config = dict(
    cutout=0.4,
    encoder_mlp_ratio=4,
    encoder_num_experts=4,
    decoder_blocks_per_level=1,
    decoder_attention=False,
    nesterov=True,
    lr_schedule='linear',
)
Rows from block 9 of the encoder of a small segmentation model, named by matrix and row number. Rows with one number within an expert belong to one neuron, the router's apart. Each number is 128 + 32 x the weight over its row's rms, rounded and kept within 0 to 255. All counts start at 0. Numbers have three digits each.
Before each expert's rows are labels from the 100 images, of 14976, where the router gives the expert most weight on average: "colour at peak" is the nearest of a few named colours to the mean colour under the peak. Only what is clearly more common there than usual is listed. The data: small charts drawn from random numbers.
# router: router (encoder.blocks.9.mlp.router.weight, 4x192, trained with AdamW), inputs 0-191
# up: expert up (encoder.blocks.9.mlp.up, 4x96x192), inputs 0-191
# down: expert down (encoder.blocks.9.mlp.down, 4x192x96, transposed), outputs 0-191

# expert 3
colour at peak: white
router.3:082021080166113140100137129090200160140109130104095072070135106122097138112082142091108150187108167139114163110144199094135097174144154144131144141158131124127122141103065110135181122096137083117138128138144170125051147153131131084107180152119138116155079087170145182094108099202094093104150120128178185131193152158124099103121162158094147144073068095105102136148128134093139122074136159084095117175125081139151180156087119061123115133119181103103075133107159145169138114137106145128111136177137120159115127147140040127122104144142086131147118084143173106092111180147164109157
up.0:169141086147155079118179125105091107104063131137110096128097116076133140217117126125063087132092148156151148216144138123085154126100083145126148116102095156115143111084140121092160051154114143151109137140149139100110084123161160106193121103170168062166095087161120162097135191098152175133154130081123169075128115110103155157116138103127145144144164097129179134159129129156104109089128148121152057132140103184128095119146109085124100136153078131105113130119117138119175119169188170037091113117131158085105133125147114184102122115115073093100141146137148067200155139190198162111
down.0:145153061057183112136128084098091106079081138127123114156115105124101137180110150104130122151088142150106093169181088144112144116133167114075122114079108133092137148141183120114139086206123141150088163116122127138191076151153121145202106130115160057201144154173115156135144152121146163133070105167126158107064099137162119090170181117163093131149119051067176122184133177133130113125147123192113132051132114169128110146130147148135130107103156069150162127192113166159170140136169119115049123166097073146090103079140102119128141097114110160096123147113118092136152161134143129085
up.1:138102117117128138122106136117131114194147172125142076144113186104088104143162195101131188132171118101153132077136125071163163048082136126148189149144081111155167134150072128057085114125071125135130159145162150113148130030175134094070162107113152101131104069159102156104074146100105147094070157131129102161110148116140093097135150129117173154143156126104189110135141092172181148136168091109154177139107108131118194117179121092111144208174136093133136094104148092112143067106109080133084123148073128109081139191198154133132121120155161124117125138126145113124117151120127136198
down.1:078096143108160124141172139098157194126101104098192079111171126133089161142179136116099080158079140086133105099182145116135111085147177142085145149132066174197125073114074130141183114068177125079170160114133122170135098104184146170150115107180106165068142160158143131135123150138095128184080143091149079138158131100132130130112139088135130149131146138087216092088143159091088154120157118125094175151106069166141142114147159120110145135088069131092176059146120122123146093138136176107104113088147127137111196154169174108073129101114132129087106133150148090142107071081144171137
up.2:159069124119058129140113119121121096108141126203115105120150125134163150135121138100133096123066152142090095156141138133147153145113101149174080155094098109154134217149134192102060107111124185147108160116126146134115069067139137100083162109136164084140090114078074123184133147181133135103152133104128193154133130109194124076158119158111139157160164136195108087148161143096149096116129137118176139128147088078102095191150164054128048116099106134126118143073136231121141190065109103100103127142113148174171150107152165155114118159125116155096121132087129146105091154098101158150
down.2:136117110172123140168163099087093138129121064152132117085135090158129119197113121193138108095108166128155174162165122143101143127110122135078121111119156127082135112171177105115172103003124089137089082105065217133173178067147104167137155153154147109102097133146165151163097106134133125132137117163160212046140148166093105104126106129113160084137122126131108135110123120165092139124082107141110139127137185072122152111113147104132101192130091170127176130135083119135067140161115152104096108121131104134166109161079158048125162130114104219110120141161108093100134167118172130152
up.3:118125110097129183142087117156140099125178183184159133104097149118089185103118088094121154122150131104145132092124178110142104135089164178113072169201059120192139097062165128098118161108141092125114133134154162160113127114117099121165174120046128128120205132080112131180117139190129127161092155123194034110114133134122128147143099168060160134137176184116095131102151098108181164105111129124123157126096139133138124157097096124072104118080153105134119129171163198139156156174135173086108106112149139109118135089124164118039153101133167146127129099141115104086160170083090121174
down.3:140152167162120095125086134103131146149077120094106143157143085133146103195147077127089174127128107120140167083085126155125147096185124158093147110113158143113077139129153150125179167000128123128123136108089144136170106158132146088095152111208188101092162132152156136117110123155158097162114104118103149084099125091059094166138157119152091128150139166156093113159162173105171085155134146171118121109132131133150112121173140142148120103151055164156106120110134111095163129098133066154126097174172120136120124138104126105063148130107067165153105097112096117170087189107140199142
up.4:176088114095140134074099082168137112108122169138110096105129147125150136190194124154178158089157119089136141086144149168158091163169139191094092139112076140151110125100123063085102174123133099101112165116154120093156163100095127163168202157109086152112104119099165146117098118182157066208099130133166148166110146136108096085111150123141184078095114143183091063123099045143189115148119111101136124099135102068184133103149147168148077125133146126145102118125209158128099119181138137143147106087137108160126117102143101150148176145137085088117163133136067092176172114101135083101
down.4:094094138071143101140110116192098134115103110164182170163093137126136161158114150167135153153135158141157114087127090158144175150174167162119130167154126128151131166152096108145080097000140142097082151114135122120141197086120129114127120119122147177058135143111156104164103086110159117174106138123093131094089102094055094185099151125106109136092195099164131139120120112162158134107159161179120196108134101116171113113112113150078133118150105138148127144118116105115097145105105149147096113123137096147165160089118123122149150183123062131094135112121106168100140115117140141124
up.5:101154149100145138133118078095110131080137169163118131106105153180148141149114066124130022108097130153166127188117101097102133130075145136093157135134120111174168099109140085076121127105202132097104104167123100109137057099149145054216090069171119141155071109129176189114129161097134166115137134162124155123090151113122132134152132138172090160168115162158163182083116140104128143100126103176119111130083163082132189093148109092176131145139167153152159120128086132158164171113138153123086107170119171110135079131103120179054150149156117157133104117079060096164126150129199145138
down.5:135086139143132122148142077103142119126128112168137153146093104115139126097084131194084135125123067187093101137127088116100095111114131122109182155154158138133155081063101093086145088059158086132124179141128166113145107093158138138112087101178120108208090158199093150086097115139131094145116088145081175136106118141105122067139122152156120205153127131179163119141145149178135219088075135130163143123100132153121111143144180135142100107129120104092159076070094120101177121132169157088114152152145077170221136140106183081118139106076148140099129168154140100165201104100159113150
up.6:129150125075128124130151104082122127099162170105107110143082089086135152165104092127104081175043119134153098132161103145048096139183112109112064141149107120123107086156134127101134112190174135106099182192147123116161124159142090087207109153147170089097131085124126134090084162150143121121125168145151079122160150110077074136101098123101112086194151131136132131110122142109186176103123101158121155084125109142147111125169126104126136150146179179094124083170165163127156192138183121105125222181144134071163118063144142149119150132086074119116134115097110064158101186118099173139
down.6:095122141154118159141107124124126155121142069093118133142171198143170140079109093111099160161118129172114173137121143135100106060117159096134127086085118166077104098103132104139155122000154166142147077171123080093155064209110174155130120124128150146108184104125087071152165086127109161086115159156125119117156155127062099151102118156173142111163124188164078081092127154080153126130142150134156137129152160181127170137142143196116133096127148134108124118136177137136151152128124083127111196116119163080079137141122154104098107069119120215100108139125132124141072136129098166125
up.7:083162093105100095174086143061130161099182159177129145164123098126117117147153125113168175131107154131113131146057163086094111122095122144097106197168110142096178100154136138171180121130089128178137106158149114067183126135174122149098074104152114157124134156174143143179082083130085130136129147155138181150156080131163110150109125122114134160141199121118096077098057162100187165097184126178124083102082104079105133111051131125113149165071110124148100117085119117139097098167160114187092107108178114129100108105209115116121083107103148088124158100111124142059161161136150160145
down.7:115164202074117100170129139139148109111115174109165184137111102076083136130149121061166155141138140127153134143126118098109131131126128120187102108157072156117141122091102119102126094093140157190152124163118077167136139157128098098225119056144090137141062118062160106086162139117145115149047163116161141115132132108102112122179198106092056116107131144139138148129109141124105125121127156131133144119095124172113110169137153118055091097181174077122097155139159180143087171095152154109183081106150109215122109167155143105161176096139132152134052079148110088183133115124091119139

# expert 2
colour at peak: grey
router.2:155076160115099142090184166096110085101123136167088189158157120170109116075116152133105137121185139115105112073078140107183084107126137124120162129129111137185132088144170168136098125159140146161104114169137166065148098132095073131160077082126126136116181143104079091115149161153142172121130109125061104120148130101123147132092087107119060173157159165095157079107153175188104105087172128087183154091159191150146149169109104175111135122060143134126068080116176078100147142147140117118179108121196121165094139085148186094153089124110158077121134127121102160198129099095157115108
up.0:126106128167107124113075128179115112162135066181110174125163151107168130105130127144158113129131203138113151089113132162128141145125134108126092105134161205105089173124096113106142149145127138093106079141165113181192154115122170164102057127159056124110100156110115167112102171124122112142131091119152145154156091118137132117130101140179114133138053114200038075181126094115128099092057140107122087184209196149179128132109153159137100068116138074138091126111115111136131085130146128087162058090114120120135164166134142084151171165177177129066085150110129110153125069128118148125
down.0:159097104142138143155113120148176121134185083182137195127125111124116171134095077172173121152105151129127112086135147133092183150117144111098151117095079207109106113138102097142136119124174101099140119158127070168122115162156172146140158139097131204104092169068064162113166083145160161114144148110180129090050097118104133150057084116088094128148201115115125138110127172037130128130171104108119134108175155121188136135097135132097111073079126128153150121101153169071176149121162151104158109069128081148127124123100157193110143082172156167115111086188080086133100125122108116150
up.1:089163110127099118133134130139143154095146186146137129143145077124056143106086135106154106140185174138113055110132096075114158107211147143132142207076107176091157130111093121115168143133118159181176112128073098059151063167150169168101125136080137095100161083143120136115118106187146137123147075146146097143117158130124081126152127120150114167155049106144101169104159143105095068141142181127146057146151136087123080132169123089160155139099119101167102141123123123103144179192178203145114085142162074141145120094134073161152093157152130102122084086079144173125128132126106148097
down.1:079137164115173116134156222109146092091109159133131077195105137125098125137130162067109094110175107175080098150156147117180144123200124126146092162136119113096162157040141078095120116120166165092127083200075098105086125138168149133144113096129149106137097126130148105080149108142133126129105116088148039153157146130099073193117113129136091135161112153095142120123193113136161106168128151157164078109139137125113108083159117152115082156104137121197097147140178117101155151101094136113111078186119106095147123188092139169176165083133100104159090117137079165184135198107111125147
up.2:136117149151072089081143134151165152104147157095132138152174162051190118101087148090165145128096090178139106100168111101146114175138111143152159124140156068147090085166159096114110146152122140121122116095118107063120128078113120131128055166139103148114091114111082181170165192082109131136138140116143140166163151136101086108141142087142122127111131172126100145120197176158077132163148035182144085117148185184130074127191157135159109067150138201118141132172169128092201143077131136104122098107085146110129105066136142113155104095112153114143151133066143127119105066161095126149
down.2:166133116125116066127121187142136071109128170103100153079108089109106181132119120127134174099196127107125167127096137091118133194053148124132192135141125053169111117117137101138102118010131176142118116114124109134136131088190112099152111121085136160069127130117106160144149116114139081151153129112127154144136167121139122108119227102167122122085161151108140099140127105133104157202143108143102166152112141165154106109138153192100090091133116165162129141173141112109200150078082117092069094110108164226131200115123124123146125116094159100087116106121174176143120093107085168103
up.3:113155144147138139119129105154096096106149137154137105132114123128129065128078119110134080177207143117105096117113110148038168127094131084114101171113091101122110095069120151117159120102105103119147223115097159129147160146107212074130133094150162086172111141160072123135162089080145155195106140103163163126100153095126123151128104114142062169159142150109140165119157137148149068176106165113133126111133138131077083140144144141148157130186116100105173157141075123150107086135150078151055208144112164083127134090127147178093077164171113127127112154071192103165128092147141145202
down.3:149130107152150173193089130071164102116120131178097143085145158117079175106115169137169148128134093098150116100170142127137086104091138093162120118140171107143167117103139139125134114139188127110166133192119109137151151094078096133167062090123173034160125123125129119123123141160136137182050154112106142099124105122149104110179161096138051144128099109106120136209193192096151136127072127112115140085175087152151116123109153109127142091130095112177170117133145138150174146174089147135095154149152155122131095094099098088149133020170076081080128124124150109074203131154147104159
up.4:110121195143164126125107192148150188107128124120129095120140099149136167070078095145109125149116155104099102186055083133105148167128141123162155154143110136089162123047113081100143139101113131180153129084174165156082117154120100101138058120156148097145132123155107164108170104080167175110138106131142102112148086119176093136178106137133143162145153153144142109176174114166071173144127133109096070150135145194152161108137113132107061148069161116135122188087082073137137121191162134126135085128066150160088101158149117099149116112020175137084149157108152069116156143108142098164
down.4:099073118151150100128136119127155152107127169175149126048113111152154088137114137178154091165164126151150113098111097117163155121167140130120157126182064082147121102090146140138131164203116175090133176113170117114099157117080133085110094114093128108126041104082135184103176160100108198146136139125153147109142073199163134157154150124136116117108145113142172114119085105098145153167094103095159103113114080102153125111148081086179137199146068152148196129150127068184108170170047075168166135143091142108115129134121118163131137173063112103101136133051115155111159158101109126142
up.5:101103142113174081122115096163108160115153084116173142175147114101202103105139169127125080077138136119119157093135124171200188135118100105141151095113126115127158096144180185120152047102156147207139139150125141105139071120114101136164095083160097112171143120210131130067100108064193144129115088177159148168139115093117121096113140088098109186080173096124126094157116142163129131152083131087118090206110103145129105143176158146082150166095113099119115145125110128073120173122139152112129127180063157130069134166160158172157140139068145084120163101152148151120108176082100110099
down.5:148175130126149123191130147155078163138105090173109045123150107150084156172111125152155162063126100142126106091137102164146162134189092090106138138055117142147184149096095130125126095072174080171087114198126134175158111101098114151184102093163135073136094153183113078128084159122191085158140101134165114152132130119105109165148096111199116149113143113075174113123120092108110138130122106221169144085139105159178070123106114135078122101069119159143149116104121080123132159159143149136123121115186119124052130123181107114153121135095128135172101070137100166119146160113179089147
up.6:076099178115139160156108141126100157114030151159066181121086119123134078098071147131158112106156163135109106084131169141129148143100128138116167123120149107152090076159136138103085178148140129165160116128140162080099192099146158117130177125068115117179154135170127120146152078099164168149114190148066199109173140142116126123127126110095107107123117162146139038067162141035097149141161097134159098094098126191119170067140101142161118174124149116115112104154137118110182137077131146096133105121135148126111128145155145083139174109068169159079139122076126040153102135130170113136
down.6:165059132123136152124154122079172115106072134124105157098106161186124108149125127098166155136182134088118219108076190099161066145144121090151126154156055100163149076155147092158125097101104134121152169084065146159125142122116101161106145053143135105093167165159116109187143108190118090167169161134117135086103134123097143122140101137157136127159136139131105149095123154154065114114140098159171141086097188162123138086127130162167125102133107068127173100158140133023125083082124176132144160093138212129163142096135121144100068149100151108140131113112142111129128155061114168170
up.7:167144115151125064160134089162160110173147127176148112146214105137146139102113113111148158133167171134105110121120089146134117180086151112083138070135138159147031110120140156155130221147127144123116137184145078122181151127142141111122090131131106098136092120124156133135159100138091140152092131120119155142168122103162100039135177146135141143121093117172098141098069149090154100162107143085169068149123175076129112065101143146135132059124203055119148137125108129190163125156138121055102054129189098100134114075113129132151104169154144125105118137162146087122088154144111131051
down.7:151121158126103073166131152186082077168114097186169121133131156137102072128187104101157154151174105146098126070142056092149144177111154081066079131108111143089064110064148117127142189130102115138105123155102092173088138123159174120233136110073112124173113121081123150133103153165097140142111125131093121091099119095143071065164156175118180114102111158127101119151106111116123115111129112081133128129111114113134220170108163126065117090182155150115147135102085161158117190182144135136117116136139090107127146173113133120121104166126141110154191177168125058101133152138139158134

# expert 0
colour at peak: black
router.0:150159121068116095157113149133088079130184111108146163213095135106162125154128127126081158121178138139169135133111099161085113182152150143156141097134117099106173148074144094119145122088189043094068180123146111170116179116187161062124121097145096150115112139146169151135095090147133075062168100151074121131067113114109106049145108133120128167128124119100116140103140142119148132126116131191062127133083136088130146121115086153141128175129056141082113134110081160096204123153154125160110144115120158111140106173106117201104111150183080110103088174140156054118173124119115087130
up.0:165063173106118148133056135129134133170129115150109098104113152161085143141117105163098091140138087130146156107124107191131168103132129106113154171136093131121137152174056153051138143119200148147151123121233126130199137119054141159135102159093136137148135168133160165144083163107069101168134098127090145112135142133140127125142072178105084096174169144099153089121187127090079145090100112090119179127134172124159119128186195087130112101135065140158187088119115099096135109136139140136092137157107180130082134134125137045150101160148166103058128084105144153109098134086170112144
down.0:151137133142130076052165061133109162047154109153115166113222118140182148141179141197135101122116149114136138128103114185134156177131119123106125127124118113156123144147131146160155135142145175157107210183099185151122152132145084101177187099081075123100104096110140118094204112064116126139131169070154091139123120088134144159106138109081101157126093201145153174128099122218139153140137118129071146131082082150182155110132150165109136135110165117159134060089110119096154102127143068118057112143140088139111119114078109102145112112097146164108097110072123104091105104123139148123
up.1:124112165184150125066095102136105142134048077110108132129150138110063096176124120086133096068120106081116158161120167111111130096127125130093128152144144095159130068133118145122106107130165140105151216110155123168123101118162156190103132032137129077140118135144152124132144100081096116157128177146089177116138157155104171167157120135110087097177146135096161205167119143108101101105152143114122159174125144165197131131108188161109122097133159109172086150167069122156180098155106051103101164129063118079097134144148099124087135081186131107137099050154157151180156129144141161112
down.1:146100067129110028132098143075111202152071137155127105133139078112134177152094152106127110138130119136102119143084114146077175136126167104081139131082190171119133150134103131189136117188179109139160218082105146156134142142116214089085133100133129123182147139107148166151150139101119158177116193150094099169158106131116118107106127140102129145149103072067199113088114162131111056119126182126084124128140095108107095144129100147105119124107105104151118105172105141171126117194065121173084125162079118110106104099155144082103089145149126138094123123150164124160162104195129182101
up.2:137140097122159128155136123076103128100052126124129067166102120154146087130088125148044117168163086153098165163115112141068127172175147144183120108127079173062154104143112126107117116141102173127086174155148095120164081162104135123162147129208144128114102150155067165134122108104138145093149125165125065162121073119090101150117132123129120109146148137152118177136174094122142207083093090168152083129083057155094145095204128124176141150138094188121118125131141144117126136175169156095129163101083152079098090103175111130071071170146140090149156174111141128135113117155189173090
down.2:142184090114126068183120123129123124141156129124063136147173157106239154161065094171153169119120148124124148119122088137120142105137152184109131126110110145130100142104108083122104135110124165090139145097131096132110077114080143140163090113110135149068144170153159140146145108097141171147129153146152178154115077108100124116132157132205142060183095139140194134135182096106165044069065174089108164173087123146111138134120186209126078091134121130125147128093123147124150116144165182117116066152159152149112104177141133102071090168139118165067112126109115120125129081157075110077
up.3:131151096146129073170105111042110037127126129156127100108109104096108214068133091125115070142130133180069078085153125133130146108162123108097116150165119155157152129124136166174165104126125178079126143145119135104111187148105080158143068147047084099124164111087108152156158129088094200134108156115151116107153068121147122131173150126127085187166161121107137102161068045126105101119167180112179130124091178171104135145162166080157105104125147098170119202094143133158113106118135155141134154134165141166168116111168111124130085185116121159119069163130105129133164112159120143134
down.3:063094126117094157115157161136156123140120137167163075117135077119145104140112160083099136110136134131142115147156152113109172135228097130145070142138098130101156094096138200144107105083135165089098123165149145103112075141155186116090209167119082111132108164152089153109178167106101120092090150146181114117082135174118085174135125097159117108173145158122126077189179098102101146132070120062135093121174091137145135114160099110236128157144125152160129157132169088146124096112089124163108105131179119141094123012110118123075138165151110147105108102123128109169157138152118125176
up.4:137155126136128171164148100090140128143133131161107133147088197110158110134163105137137138006117154136174112145143149112116124097156116116148221107144175143086108107117164111057158126158131102184203109143088155108080152110122116131139116108108130155115103139158122112145181100126084150126150149123099152089063081078116148127193171082106163111132182117084185128156150093175166156148164120150158080116081137095149074117170093135104061119134131137126099176121195126132128088094109141164084157104142121092089108088145152088146166083122075126153122110089188122085094140163158067176
down.4:155128115157128122204114112130187129116095081209148094109111100114115105191102141098131152154167148140132120094128119158108123174129150164154185152032164157103132178080108158153161103123100143151129202099138082135165132130121072150170181122165089149135048117122176088102103138154082150108151175130132186108104170119124119135089082073113154133160202129120145107130151156127176133122102113081139120161121128106159142151119107104133082140096093108043122105087159115134135149106183138169138108132138044133105048108121187116085159121108119161123154121143112072159098148136092131063
up.5:114152095111162114172113126106169125109096131184178149167152085124183131147242141077157151111131123141134148134126157139077116136030095157129150121197104143135170142156158093133079096146146100135164141093085075131107154117104206166129136154173077139097162091098141159107154190093135172131056096138166144125164090119127155126174133107163128100127187110108096097110118143188180118112085109120106163131070121118156156162149140102111161110065174109159142149128079120147068081082132153100153139126098099133044086144129123100124159083146142114136084161136106105138158068140104124149
down.5:148153172144080126113122148123130131088104167104103110149090119122106149118121078111113069122129197121149059121105112185147110096044076111143112098131132152118110061152101142117137098113092134135137130149120116173099068148137135158150125159128211125138146093115163190121133080131097100145129091066180131098187096165090133140104187104106116055137150162081163176116150180094181137128073159174143127120083160097131149154125129162140135136134103167139088132116139119095138067103115174175136181171148090143079141129064144110128129109150093151075124142180123174149188220093166153163
up.6:078148091128105156149065119088135121124104124149135068090077087054102142174167117189194098110136117100180092105190129090126155174185095135137051146125148151150129146157122199170139155178126131047133114132107138072132140087136074160111116161070113144111108153077150089139120152130134100158123123144150125130155210139126158165101116157090167119135129137083146160089116083135117189137135095162174111087082142175131074135065093143061111113143109156143085135109145171120124193137142148101160131141140117133131118149111167130112117113146137130117224094157094085087102096119111162164
down.6:134122122091093176085110144142189108086107110093139106162147116186118105115146129133171152116133075139084110102119147157159139166111142094120095105154084207154103096121119066115153093001137117155143134102138153130110134101182170101151149140133164144118116156155137103053141145128146048154117157129075110112161114084042132119164144095140051105109125132157119102166191152155076127115174161092126093123144083097192130114177107122107117105126109097182108162104161116169080175076104133174163094107159139139154175130085117115150161110176149123127145140156096155126160140201169154139
up.7:128093108119126150095155095129182089099130158129130105125164131107120096119117146168158069137192134135132198042165080111166090142114116160104104095161113146097116135079148168178071103135138155147111126139147173089215172135092091157065137126140145091110122100168172085092111135108103099097121137112174154123138158140134197144153109175077138105163155140095124131102083108178154127137191193109144128164123120163090099137091126139150112148097134111128154098191101107166167114146085152154145166154080144094103090137134142136096100116157148146085086099183170100087186151053055139066
down.7:088078124162136083181136090102168149117108137083123101146150148112138102068050126110083135115138094092088127155126166133128153121041110068162136165146121136187158109139143099093081131078151156148103154083102146092116155181129066109114145103172138147143137097086173118103127193134144044178120188127118200123107157209171077131168143151150118099115125176200115140106102155107118145101107093139147144132115105075158137166127144105156122103136065155093146111144161117113135125168137179131216121141130101145143145147096212139137120118181102125091160069145133083154108130115109136102

# expert 1
colour at peak: pink
router.1:119086137098142195154161098130101196107162105108189122132166135178091138165172123139108133110100078110157145132118114084125140083151120102119146134094071146084107158114079057117135163100073141151146098100108076136142113128079146160157180143167115096098108174127133070090093144055134155153121142122117123109118117115155189159148139118176169045159188114142163153200126064129065081169089133196137092146131118041094108140123137146144153130118135173175139150159142081137080099098138157148125098157130125164168101100149116139101157134068170120138139123070096185100132150135119123074
up.0:140142111121190091164105127141176121109148150124131144210099166174137115152106139095126097079159137114135090096075128111100143101145131075124109178089107148132148076084119063085181108122130144162095108176115129072121142190148102183123123177125119173115147064156143092185114036194161106182147146149125141121081138100158136103116086173176076174109100165114061145081190151112148130113073136130157137119144149077115087160103167162097140091090096099119139138141059085134106110129168109180121132086134110167182104151175099157121138132161194107130138100122116126114175145108147165132
down.0:123122126095107157109060154115072067113105161144143108132120143092102141153156158096148161127087156125130153073054161094149147162179102120180112103133142069159142157143219105147102159179143125078146090142111136106139107134141148158093192109119146069101098071157150154164127156109099085179128138116140132145102142134100125135128156101139154100119128069079176100182115163098134117076108092179155162153081112127097138199157177132108088103181117111167150164141162144086151133117137126164117171178050059095128125146038128131148130093119134133143133144117096125208177132149071151103
up.1:115153171091158112132114123114139150078095121147123141113072135088194160146167149116197143138103140105097125161128109139138146125132108186155089173083124145147190183052095152106138160122144123106081081170173111146115151145087166094104167196101103144161122129184141159151145127090121129139120119150103078162087114192106113154145092208136159111093137097087080159118124096145121121103135167136099141133151100135127113173108093067141102148078117120094102149160099230140129161069043081105115218162095124127156147158151099137058081137116109134119146112132088104121066122119120170116
down.1:169151116183118111150058151101139160154138109110104122131146092157170118150106161163111097127106145079117142183082107157187101135187135167107047109148145152116129097084131179147078181008108127095151138128079154095104134081129127147115071154142107114018119129155141107114075123111130066133111142071098083112152152119126078145148183124151098127161155131188131126139151128195196125112147147090136204130125148145124191104118174120160130132142192126145102089133155123128170151094138150124164089122129120102158148097110069050110112101145150138144141162130125090131159149095151123134
up.2:158103058104152141136163154073056126138104105139137106170133138114167150183137116111141086147138094109081062098087080098088151104072114141172109165106195130139100137185138120169145086139162170109121122106185127115078136114141156126178156122179144132151140128185102164110122152104154106158169089117102134109176145151132176169095128118137188123098112157134083153163068134178175064138179073087137135141096119177133154148097143155087065146105129099102112048144125157070080135088142094124101110106111103143144081133088169080113132134134136170125144167172085141161201154145092089110
down.2:165074064101104058118106155121114174179129145119131105109136153134134197096086121092137102136129085144150136105161128134142099126142071127172132085120160134142112143154136128121116127147131158105136148062166117094121100118123122155139145079129112145178100107073156043141165148177163097122184165167100165114161189112149099156156100089131111126063083211172170104152114140188112095053132138170131167100192154151126145140083149120113149149127113131139128110121102179131123120133103095072115171167059171078084157165079147135103075125103098146180155160140166080173109181112103100077
up.3:119128151157152167152164151128171152152137129125104137094199170210157118122106143091122172128154127132124104117118138050101136026127173075104149115095147179076131104104174152138106134040114131141155097120098117136155103078116163117152080129157072129093120150107115120114194111128110135166085166087070077090122130145066153160134175101156163145148161176143114092136140158175149141173159134107152175139119189162115134139103083143068137123145116112107086155162079091096168111098092152112139132104140101133125182119103121120146112094081163182146148156135122195131183040168118153146
down.3:147136139157140085130061140149146088167096142130140091197109097090133137210159083100150144145122188136150147118120110155127111165142090168166103194121117118185094122095113172096147132195146150108096152139140134111100147165132115120112210140117169127168122130117136151132087104177165113144137100113112173093066161099148104190131091086095083123097139091135076108119173143101166113118100098103120108116138120148131145150168143133183088094114134210138153126099142181137120145125119104131127097172098133096136126123118136156041111118142040116128146083146048038144128221094095165135
up.4:101132099161148150140094093124118183156115123190115156108128106147133121166136167126111110149067196137137073119089092112071098114137104192127097147158095153185100139111069099101151137225130130079125129176116142073101137111080110127178192114045161139075147134100143135095104173102143154138125127103135115112127174153110132217105116171151155162091159164106146089120143109139167159133141130116153174101093153106131060128154126161098085109116170184110085111115172139140149153133152125087131142081138113121128155061142112084052091129130086086123183114147073085125116140106084201127
down.4:156138154134168115150144134123107124147120145128112174163106134134127123126129109135157180149134100097137159093116115136142108113163147131153107103124193133129141124100175114130149111000131108165146146113137089134108138142131141128101107127174090096120141132135122122181142119176113076158102177098083154128116118146031074106127124048139090149105130153153115146158116137113147143131110139137141160146142165132168158134159112139088118094138127115149114155143113101119126154135110145121134134145136159119119142127096111106138144130130130147102104101138112158148130164112139066152
up.5:165116166138154093117128144125133105126182138105141150127112113143144129064134103147145137119136195117094157122090139155119144085083119059098147092104148110158137146081139084111143080094132133204138151190149149116135153138091124121109158166175086135168159118124114133147114104061167116078111160148169109127130093083170158096106126138199093132147143100101058136123130124152157169121144158152060155112085172140133130126098197218144107127031181112112110177129060081129124094119120140117101107171081098203063148197139067107121094103121182121088102120100169148127131120174145127131
down.5:122094124169136107117116147106129150113111204179163097097086115128119136108153162177113121088135165094116090138126084135118118080071124081123097135148115159111105152120165120109087162255146180160135062123146115176110101121134123123112138132117176140166123099089113092090139109096077120092115139108151068132146101156179155057079139125142164155105115108118133149162128096122171145085111094139127086145128073149159130122120118120158165137085091124114102165109146187157116137120125103169114168159100140138145099161153087137179134189184093109126135155107153178160141176146133034116
up.6:095140120165152110113208079126145174129153126048166143119175140158088186144152177133132095107094135130104101154100174179141121133113100100141130115112103117133157139118156124159157088056158086143133165133109187115120104082070123093103170132166143136146160080089153158105149143151073114174136122137154152110108183132125113151188129082100144102160094144200170135132083130094162124086114117142138082163148136103101128097174123050206125101128125094157174080157151151124109171158111142119178083153135093164099072052069101105109215121174114107141135110132125113150159130111068094102
down.6:167099083113163076140159138094101155152188113151122111083099112058184098113092096163185119124116132073103144128115123066128149132141177143108178105135110179129122104135103127147173119065094145064140120119129149142124171100159099154170108176189115148110121116125126116152090131130143089118109108115116124112194143146117160159144079191136186161094185067151100106123158130092126134149130169138150073104146071109197172117056111153084058098121141117155129144099217171069112107161198139157125155103111132131143085124138148129141102083113164078107109172126097106136112087176177160100
up.7:166092138135105108134121150154149069115137172035051109144167175190128097064126135123139084105220162070172132107172114118159115140203138113139159095120133146182178121161087187089104083124162107141148151113174148103146115124132210139144171114122124090115101151109118073101166089156127162180119158115142081118104138131142101125121116152118139132076081172126112094095105130103084123083137134112142116165102159105128136128122144142153155172100121086121201151132147140159096148127115080140131143052103159137145088152133095136108105085108127152137142033166190146069142107162153089151
down.7:141075121144143113134091174118071122136105212128100082131153084164096141111155140125128107175122103109115133158103093109113118175071121112122104129126120122166129104201102186130105151207140123095116152123154125171080089060131138094148142122126113162176149168111162153179165086129156131110122100063132138102135185157083145142112160092131101163056112112119125098168185107161164147088165133096113072137136132117126113126170156180133128126125185126107143097132162118192082166140030089130142116069117131176171158051118124067151190161143132142158122137092104157050115125111176121125